From a checkpoint of a small image classifier.
Model: 24-pixel images, arch vgg, activation relu, depths [2, 2, 3, 2], widths [64, 112, 192, 336].
Data: trained on rendered made-up planets, 44.2 epochs.
Rows from block 4 of a small image classifier, named by matrix and row number. Each number is 128 + 24 x the weight over its row's rms, rounded and kept within 0 to 255. All counts start at 0.
After each channel's rows are labels from the 100 images, of 14848, where the channel reaches its highest value: "strongest on" is what is common among them; "peak on" is the class under the peak. Only what is clearly more common there than usual is listed. The data: rendered made-up planets. In brackets: how many of the 100.
# conv: 3x3 conv (model.blocks.4.conv.weight, 192x112x3x3, each kernel summed), inputs 56-111

conv.111 [ 83 107 139 143  97  84  91 123 158 167 128 110 152 119  92 105 121 160 168 119 132 113 165 156 134 134 128 117 168  93 146 120 107 134 126 162 109 129 144 136 103 101 137 119 100 131 134 136 116 135 144  98 137 111 144 137]
strongest on: glowing rim (69); gibbous (61)
peak on: planet (100)

conv.43 [107 160  99 183 100 119 157 143 122  77 126 137 155 131 145 102 113 150 196 135 170 109 136 143 104 166 119 110 127 100 129 154 105 145  84  92 102 164 155 113 132 135 140 144 164 130 133 118  99 149 138 106  97 134  89 108]
strongest on: full (64)
peak on: planet (86)

conv.37 [128 141 174 122 124 127  92 108 100 205 128  98 121 117 155 149 107 123 108 134 132 117 136 149 121 105 122 140 141 121 117 102 128 158 171 129 108 134 130 165 119 164 112 155 131  99 111 168 143 119 152 160 173 154 121 123]
strongest on: crescent (100)
peak on: planet (100)

conv.155 [ 88 114 150 104 115 105 142 139 136 147 111 102 134 141 118 175  89 162 142 127 144 110 113 124  75 165 100 151 126 144 135 142 134 115 115 143 139 148 156 126 113 140  94 142 144 118  92 177 174 114 176 144 120 117 143 129]
strongest on: rings (100); gibbous (84)
peak on: planet (100)

conv.126 [105 151 110 118 131 101 122 138 132 152  99 122 127 133 106 117 117 146  84 105 174 102 137 117 130 124 119  90 149 153 145 155 112  64 148 109 114 141 122 136 103 104 141 104 121 137 142 129 145 151 161 111  89 122 139 134]
strongest on: gibbous (100); rings (71)
peak on: planet (99)

conv.63 [142 135  78 112 143 111 107 149  88 120 149  89 150 154 140 135 130 116 153  99 109 126 101 173 135 114 155  91 109 100 105 143 125 149 164 149 133 157 131 133 110 161 146 167 140 123 150 158 142  72 138 162 140 138 111 116]
strongest on: crescent (100)
peak on: planet (89)

conv.31 [136 137 105 143 108 114 125 123 136  81 111 124 150 176 106 167 152 114  86 163 120 139 145  99 110 139 152 162 176 147 152 108 109 150 125 163 126  89 155 130 128 146 105 124 103 112 112 133 130 105 126 125 180 106  79 142]
strongest on: half lit (92); rings (82)
peak on: planet (100)

conv.150 [102 149 206 119  97 125 115  98 138 122 168 130 132 128 151 127 130 148 163 155  85 120 167  97 116  90 151 150 124 176 125 107 120 154 135 118 162 143  79 110 140 136  99  98 130 137 149 167 114 118 131 139 161 122 143 117]
strongest on: half lit (100)
peak on: planet (100)

conv.12 [133 138 115 163 120 128 183 185 117 103 104 124 130  75 118 111 136  95 135 115 129 168 113 169 146 155 158 170 116 134 116 106 135 137 125 136 136  87 158 140 119 107 145 166 129 193 107 125 108 120 119 145 114 120 104 129]
strongest on: rings (80); crescent (71)
peak on: planet (87)

conv.52 [115 114 186 120 104 117 133 120 105  99 159 107 104  99 141 114 116 111 125 128 184 155 143 110 141 120 142  87 153 143 108 121 121 139  99 127  95 109  92 162 132 171 102 113 146 124  92 126  99 146 113 116 159 105 120 111]
strongest on: crescent (100); rings (72)
peak on: planet (100)

conv.81 [ 97 114  82 112 128 113 154 149 120 158  80 133 123 124 114 161 135 187 135 140 149 119 151 117 144 126 114 143 139 108 141 123 121 112 131 102 147 117 157 111 119 147 132 163 135 155 149 122 122 110 128 125 175 148  44 164]
strongest on: half lit (98)
peak on: planet (98)

conv.135 [102 134 105 130  92 119  58 129 124 108 137 132 135 140 131 122 139 143 122 116 177 148 103 161  87  94 124 147 146 138 145 148 100 123 113 100 100 132  88 121 114 121 151 150 129 149 164  98 111 141  91 117 169 120 121 163]
strongest on: rings (93)
peak on: planet (43)

conv.102 [ 93 124 121 130 116 100 128 122 130 105  91  92 133 119 112 109 123 165 152 143 146 131  96 123  97 129 137 116 113 109 161 188 156 129 135 148 178 153 137 116 115 118  86 113 137 137 122 154 137 141 128 127 119 118 117  94]
strongest on: half lit (79)
peak on: planet (89)

conv.124 [104 136 134 121 100  86 118  86 124 162 184 160 134 126  90 155 138 145 131 162  97 123 101 111 132  96 146 121  79 111 105 136 140 105 144 121 130 141 122 116 179 117 113 116 119 116 142 151  90 138 158 143 115 138 107 137]
strongest on: half lit (100)
peak on: planet (100)

conv.132 [132 161 125 149 119 122 116 113 121  93 123 144 134 131 131 113  99 133 183 126 167  97 129 151 126 111 102 111 115 128 128 190 142 106 119 133 121 141 105 119 137  92 122  91 130 167 138  97 119 140  99 144 119  98 173 122]
strongest on: rings (64); full (53)
peak on: planet (47)

conv.127 [112 140 121  92 114  94 154 136 134 124 110 127 121 155 132 142 151 186 150 147  90  98  82  84 150 149 110  86 144 103 144 131 135 128 155 149  99 134 170 113 152 122 127 106 148 143 127 157 152  93 156 110 118 151 133  90]
strongest on: rings (65); half lit (53)
peak on: planet (85)

conv.27 [131 131 104 135 117 153 116 108 120 128 128 145 145 116 154 108 109  89 174 164 137 156 117 105 134 160 123 124 137 103 118 175 123 157 106 110 131 108 120  96 126 140  86 125 152 114 114  93  81 134 142 125 171 112  94 115]
strongest on: crescent (100)
peak on: planet (100)

conv.17 [ 97 142 138 109 117  65 140 104 122 146 156 105 115 141 144 112 133 122 167 154 176 114 132 121  96 145 100  95 175  93 146 113 122 161 126  88 119 108 198  89 129 127 105 113 129 118 159 142 114 130 123  98 117 125 137  88]
strongest on: crescent (100)
peak on: planet (100)

conv.123 [115 124 150 176 102 125  94 102 130 139 159 135 129 116 106 115 174 122 138 157  92 115 136  97 131 115 152 135  71 116  99 123 150 142 160 129 148 149 118 121 167 144  97 143 131 174 136 130 120 128 154 124 130 115 126 128]
strongest on: half lit (100)
peak on: planet (100)

conv.84 [118  99 127 121 111 118  85 132 115 121  97 107 139 141 143 126 156 153 112 135 122 105 186 144  99 130 110  89 128 108 141 140 137 166 123 100 119 125 123  88 163  92 164 104 118 150 133 158 142 132 172 135 161 143 148 135]
strongest on: half lit (100)
peak on: planet (100)

conv.191 [129 164  88  87 105 113 131 195 105 155 122 115 129 138 130 121 136 115 130 121 143 106 128 108 158 130 139  96 145  98 136 113 170 123 141 141 134  98 135 126 145  71 122 132 104 122  94 115 155 126 121 115  88 118 158 132]
strongest on: glowing rim (74); full (70); polar caps (62); lava world (52)
peak on: planet (72)

conv.159 [135 126  71 120 111 114  87 175 131 110  51 109 115 158 152 132 129 119  78 118 178 133 130 137 138 161 117 143 170 111 143 131 127 136  79 124 151 117 136 155 139 132 165 139 148 126 101 117 131 129 158 129 122 129 102 142]
strongest on: rings (100); full (98)
peak on: planet (100)

conv.85 [124 160 111 112 130 126 158 155 125  81  69 122 119 113 139 143 130 128 100 143 190 135 119 100 120 146 166 118 135 132 127 125 133  89  98 127 114 123 133 148 115 119  64  79 118 109 110 121 152 123 145 134 116 153 147 121]
strongest on: rings (100); full (64)
peak on: planet (99)

conv.170 [149 137 151 124 134  78 146 118 122 139 101 143 147 143  88 125  90 121 174 181 129 131 151 179 133 148 155 128 125 138 135 116 137 180 114 116 151 154 194 126 126 129 140 107 132  93 133 125 119 122 155 118 200 145 103 127]
strongest on: crescent (78)
peak on: planet (76)

conv.188 [106 110 130  89 111  99 131 115 162 125 184  93 118 139 130 133 105 144 119 104 109  69 102 126 110 124 113  88 119 137 102 139 141 119 148  85  85 147 131 131 118 150 104 126 104  96 104 188 159 105 143 100 111 128 143 112]
strongest on: half lit (57)
peak on: planet (100)

conv.105 [ 98 117 104 131 109  82 118 152  98  90  98 125 138 124 122 128 132 132 123 142  97 131 123 113 140 107 132 101 111 140 110 130 174 130 125 124 138 100 110  81 136 139 108 142 177 165 129 126 156 122 144 135 132 143 124 113]
strongest on: crescent (97); rings (96); lava world (33)
peak on: ring (30)

conv.16 [141 157 173 129 120 132 160 139 129 129 120 110 113  84 134 132 140 122 121 122 115 161 146 173 111 116 144 138 159 105 103 111 101 164 138 161 110 140 157 132  92  82 202 119 105 119 106 162 161 153 147 151 150 125 114 133]
strongest on: half lit (95)
peak on: planet (100)

conv.128 [162 118 145 155 117 132 102 146 135  99 118 127 115 127 110  76 122 120 124 135 134 143 130 154 101 158 125 132 138 110 143 170 108 124  95 143 170 142 149 103 111 135 134 113 124 114 161 112  91 121 111 121 126 100 119 110]
strongest on: gibbous (98); cracked ice world (34)
peak on: planet (61)

conv.137 [121 143 127  97 118 110 140 151 137  66 131 142 124 125 129 134 118 106 107 136  97 111 102 148 157  95 155 116 165 164 114 151 166  88 143 176 131 140 121 158 134 117 128 110 133 120  81 140 116  78 145 120 105 134 105 113]
strongest on: half lit (82)
peak on: planet (97)

conv.5 [159 117  98 145 110 152 111 129 109 158 132 128 154 156 115 161 121 164  96 121 132 138 113  88 107 170 126 143 140 144 124 112 134 109 116 151 127  72 100 127 126 105  64 149 134 140 121 136 121 153 163 176 100 119 126 100]
strongest on: full (99); rings (99)
peak on: planet (100)

conv.181 [132 188  86 144  98 104 110  84 152 161 150 135 127 142 139 133 124 114 143 105  82 102 126  80 159 132 120 121 150 114 131 151 157  91  78 136  86  88 134 129 135 148 129 144 100 105 103 117 121 154 134 145 121 122 130 105]
strongest on: half lit (100)
peak on: planet (97)

conv.174 [169 131 100 135 116 130 101 127 128 103  82 128 135 139 123 143 123 146 143 150 189 126 155 104 119 162 113 126 158 115 131 126 125 143  78 105 129 111 144  84 123 128 110 129 113  97 133 117 106 101 138 100 138 114  73 139]
strongest on: rings (100); gibbous (79); lava world (40)
peak on: planet (100)

conv.164 [106 112 150 144 113 114  93 117  90 156 190  91 121 105 136 101 156 117 137  88  91 111 121  93 143 112 155 122 146 123 126 147 115 100 140  99 117 182 130 141 179 146  98 108 102 110 142 128 141 125 113 121 110 130 175 112]
strongest on: rings (100); half lit (98)
peak on: ring (38)

conv.51 [115 126 155 174 148 112 107 140 122 172 162 113 117 122 178 118 143  84 118 160 159 147 109 135 116 135 187 153 106 111 113 143 124  90 123 109 129 109 137 136 119 159 161 140 161 112  87 105 104 110 107 126 126 122 160 127]
strongest on: crescent (100); rings (100)
peak on: planet (100)

conv.182 [163 123  89 125  99 105 163 121 156 132  81 116 130 173 163 180 108 145 108 128 154  96 118 106  78 141  85 125 147 104 134 158 111 141 103 121 144 105 168 113  99 107 113 135 103 112 109 114 124 129 155 154 126 137 119 102]
strongest on: rings (66); gibbous (53)
peak on: planet (100)

conv.144 [ 94 145 113 111  72 104 118 142 120 138 109 124 136 156 131 142 118 164 101 118 149 113 119 100  95 141 117 118 138 106 130 139 122  43 107 148 111 133 100 129 101 100 103  90 126 135  99 153 150 150 141 127 114 117 154 124]
strongest on: full (95); lava world (57)
peak on: planet (100)

conv.172 [150 158 114 151 130 164 136 104 165 141 160 123 132 148 183 132 119 103 146 147 150 128 116 117 115 134  85 129  83 111 124 111 134 113 146 119  97 129 117 146 105 114 120 137 142 100  95 144 150 103 117 127 110 141  98 125]
strongest on: crescent (83); rings (68)
peak on: planet (100)

conv.0 [150 111 150 140 144 107 143 140 124 156 141 129 117  86 129 136 110 109 130 179 104  86 111 125  75 157 153 109 142 105 130 114 119 154 183 118 131 125 137  92 142 124 152 174 107  96 135  93 128  92 125 136 116 154 142 111]
strongest on: crescent (100)
peak on: planet (100)

conv.50 [126  87 150 163 105  83 152 128 158 149 136 130 123 127 140 119 117 133 178 149 154  76 110 127 121 152 136  92 146  93 134 132 158 139 176 144 103 103  80 118 103 151 121 143 152 147 138 128  79 118 134 123 118 145 114  93]
strongest on: crescent (100)
peak on: planet (100)

conv.26 [132 124 113 113 145 120 110 103 162 153 145  90 144 105 155 183 146 156 103  84 120 123 150 113 104 108 105 144 155  88 108 138 122  95 121 107 105 163 119 130 127 113 116 136 109  97 124 132 101  99 145 127 160 142 146 133]
strongest on: half lit (91); glowing rim (67)
peak on: planet (80)

conv.161 [109 171  71 106 111 100 122 131 152 146 174 130 129 122 130 105 146 104 126 124 134 121 103 153 138 126 172  97 108 136 132 155 156 101 112 136 126  88  75 132 149 104 113  62 131 140 144 128 145 134 151 129 115  87 179  97]
strongest on: rings (100); gibbous (91)
peak on: planet (53)

conv.30 [117 142  94 152  88  98 164 139 103  89 114 145 132 125 139 111 132 118 163 142 180 160 117 142 100 100  72 121 145 118 126 120 116 156  87 107 116 110 111 135 153 112 118 125 118 130 141  88 106 159 127 118 100 124 140 151]
strongest on: rings (100); full (99)
peak on: ring (84)

conv.113 [115 111 134 100 131 120 126 120 117 128  75 113 125 100 118 179 146 159 121 134 137 129 125 140 139  76 172 106 144 181 128  99 129 113 121 158 149 119 105 143 117 121 144 114 137 105 166 146 133 154 169 195 154 135 130 139]
strongest on: rings (73); half lit (66)
peak on: planet (52)

conv.140 [114 134 151 158 100  69 150 132 138 191 160 112 129  97  99 137 113 176 158 128 141 101 131 103  71 145 117 122 123 108 136 132  91 130 146 103 124 164 128 133 116 106  99 113 134 113 115 155 143 129 184 115 114 137 117 136]
strongest on: half lit (100)
peak on: planet (100)

conv.13 [ 95 114 165 124 138  52 140 151 139 162 151 146 113 118 108 141 117 151 118 144 143 113 125 107 129 133 134  92 116 121 120 116 125 155 180 104 111 119 150 136 115 113  96 147 135 102 126 192 114 130 158 124  98 152 109 147]
strongest on: half lit (100)
peak on: planet (100)

conv.38 [149  79  84 148 123 102 150 150 111 124 107 127 102 104 115 149 129 110 148 174 178 119 109 132 119 123 115 159 167 128 136 109 130 167  90 135  90 125 102 127 154 148 124 124 124  95 113  97 122 127 121 151 106 128 154 123]
strongest on: crescent (100)
peak on: planet (100)

conv.68 [142 160 109  83 184 157 112 103  69 133 159 119 126 144 138 137 106 115 151  95 164 115 117 133 135 154  88 149 112 148 122 113 107 119 131 110 130 112 103 193 106 140 132 152 130 103 147 154 133 139 141 133 104  98 185 108]
strongest on: gibbous (55)
peak on: planet (100)

conv.90 [141 134 167 170 108 124 151 126 132 128 152 109  88  87 125 141 147 144 134 130 169 125 145 132 127 101 108 106 143 119 135 111 138 174 116  97 116 159 114 118 179 128 129 146 140 101 137 148 132  84 114 113 143 120  69 113]
strongest on: half lit (91); rings (70)
peak on: ring (41)

conv.61 [ 96  93 161 132  79  69  83  99 149 136 156 134 134 154 150 136 116 138 131 128 111 137 147 125 111 122 136 159 136 135 107 147 109 116 119 183 127 110 115 119  93 147  76 151 105  93 154 130 138 125 136 142 167 108 112 130]
strongest on: half lit (54)
peak on: planet (100)

conv.94 [114 105 165 150 121 106  76 166 113 131 115 116 133 121 170 169  98 114 108 171 154 137 174 117 146 155 109  96 150  88 140 144 140 118 142 131 139 152 116 140 110 179 122 124 124 132 123 185  87 100 154 148 178 155  92 154]
strongest on: half lit (100)
peak on: planet (100)

conv.139 [ 94 163 119 172 107 111 140  97 130 155 159  99 127 144 103 120 157 118 141 120 132 149  95 129 120 157 125  97 128 116 109 131 137 122  90 101 117 121 151 146 138 167 125 120 113 125 113 136 136 169  95 117  93 179 166 112]
strongest on: crescent (95); rings (63)
peak on: ring (27)

conv.74 [122 125 169 126 129 158 101 104 111 156 131 155 124 171 165 123 128 152 139 163 183 154 145 154 115 136 168 160 113 138 117 105 115 147  92 126 118  93 106 156 111 115  87 101 124  92 142 132 133 173 145 149  95 151 116  93]
strongest on: half lit (66)
peak on: planet (100)

conv.18 [125 141 186 102 103  85  91 151 135 139 137 103 138 155 141 146 117 145  99 146 172 124 142 130 101 141 123 101 156 132 134 136 112 126 145 150 124 163 113 140 118 123 114  99  95  75 100 186 136 127 130 101 109 119 117 110]
strongest on: half lit (100); glowing rim (70)
peak on: planet (100)

conv.187 [115 119 159 135 165  91 112 117 118 110 177 115 115  81 133 131 110 112 156  95 128 107 115 154 127 124  99 114 137 120 128  89 114 141 155 139  77 144 107 140 135 137 112 150  96  79  96 114 101 150 118 157 126 129 183 121]
strongest on: crescent (100); glowing rim (67)
peak on: planet (100)

conv.19 [114 126 129 121 110 134 131  86 112 136 123 113 122 155 148 136 164 121 137 149 141 109 111 105 161 131 117  78 157 173 105 134 117 103 155 115  82  92  99  97 141 138  64 112 122  97 128 115 124  98 128  95 113 122 101 121]
strongest on: gibbous (100)
peak on: planet (100)

conv.136 [106 138 152 147 116 151 112 124 127  72 131 115 131 157 123 167 144 158 133 146 187 113 128 127 108 106 110 112 150 137 120 152 118 115 137 111 108 123  98 146 117 139  64  98  95 129 142 140 140 152 145  92  92  81 147 104]
strongest on: rings (71); gibbous (61)
peak on: planet (98)

conv.15 [ 90 122 154 136 124 121 146 123  99 131 153 123 140 157 146  95 119 120 165 142 136  83 159 132 112 102 102  90 146 109 143 135 117 134 134 106 115 161 120 107 136  87 110  98  98 115 178 110 131 117 149  75 114 140 134  98]
strongest on: glowing rim (78); lava world (42)
peak on: planet (93)

conv.3 [142 132  81 157  83 146 129 155 128 120  89 139 159 154 139 198  99 159 155 110 190 148 109 151 119  96 113 136 132 135 117 124 138 143 101 112 144 128 128 158 101 139  85 144  92 101 122 125 127 119 175 157 138 102  97 135]
strongest on: rings (100); full (97); lava world (35)
peak on: planet (100)

conv.57 [121 119 142  93 115 133 124 102 128 235 162 133 124 115 185 125 121 154 133 123 159 133 119 117 155 118 119 124 126 107 104  97 115  97 116  95  99 113 124 138 115 117 129 133 134  77 131 135 123 132 160 113 111 137 109 121]
strongest on: half lit (76)
peak on: planet (100)

conv.106 [108 130 119 113 131  94 109 109 106 135 179 132 133 127 130 102 162 128 120 139 107 135 153  86 146 155 112 125 108 111  95 158 120 117 122 139 134  98 108  82 140  99 129  89  86 123 187 152  97 169 165 102 123 129 156 132]
strongest on: full (88); rings (88)
peak on: ring (46)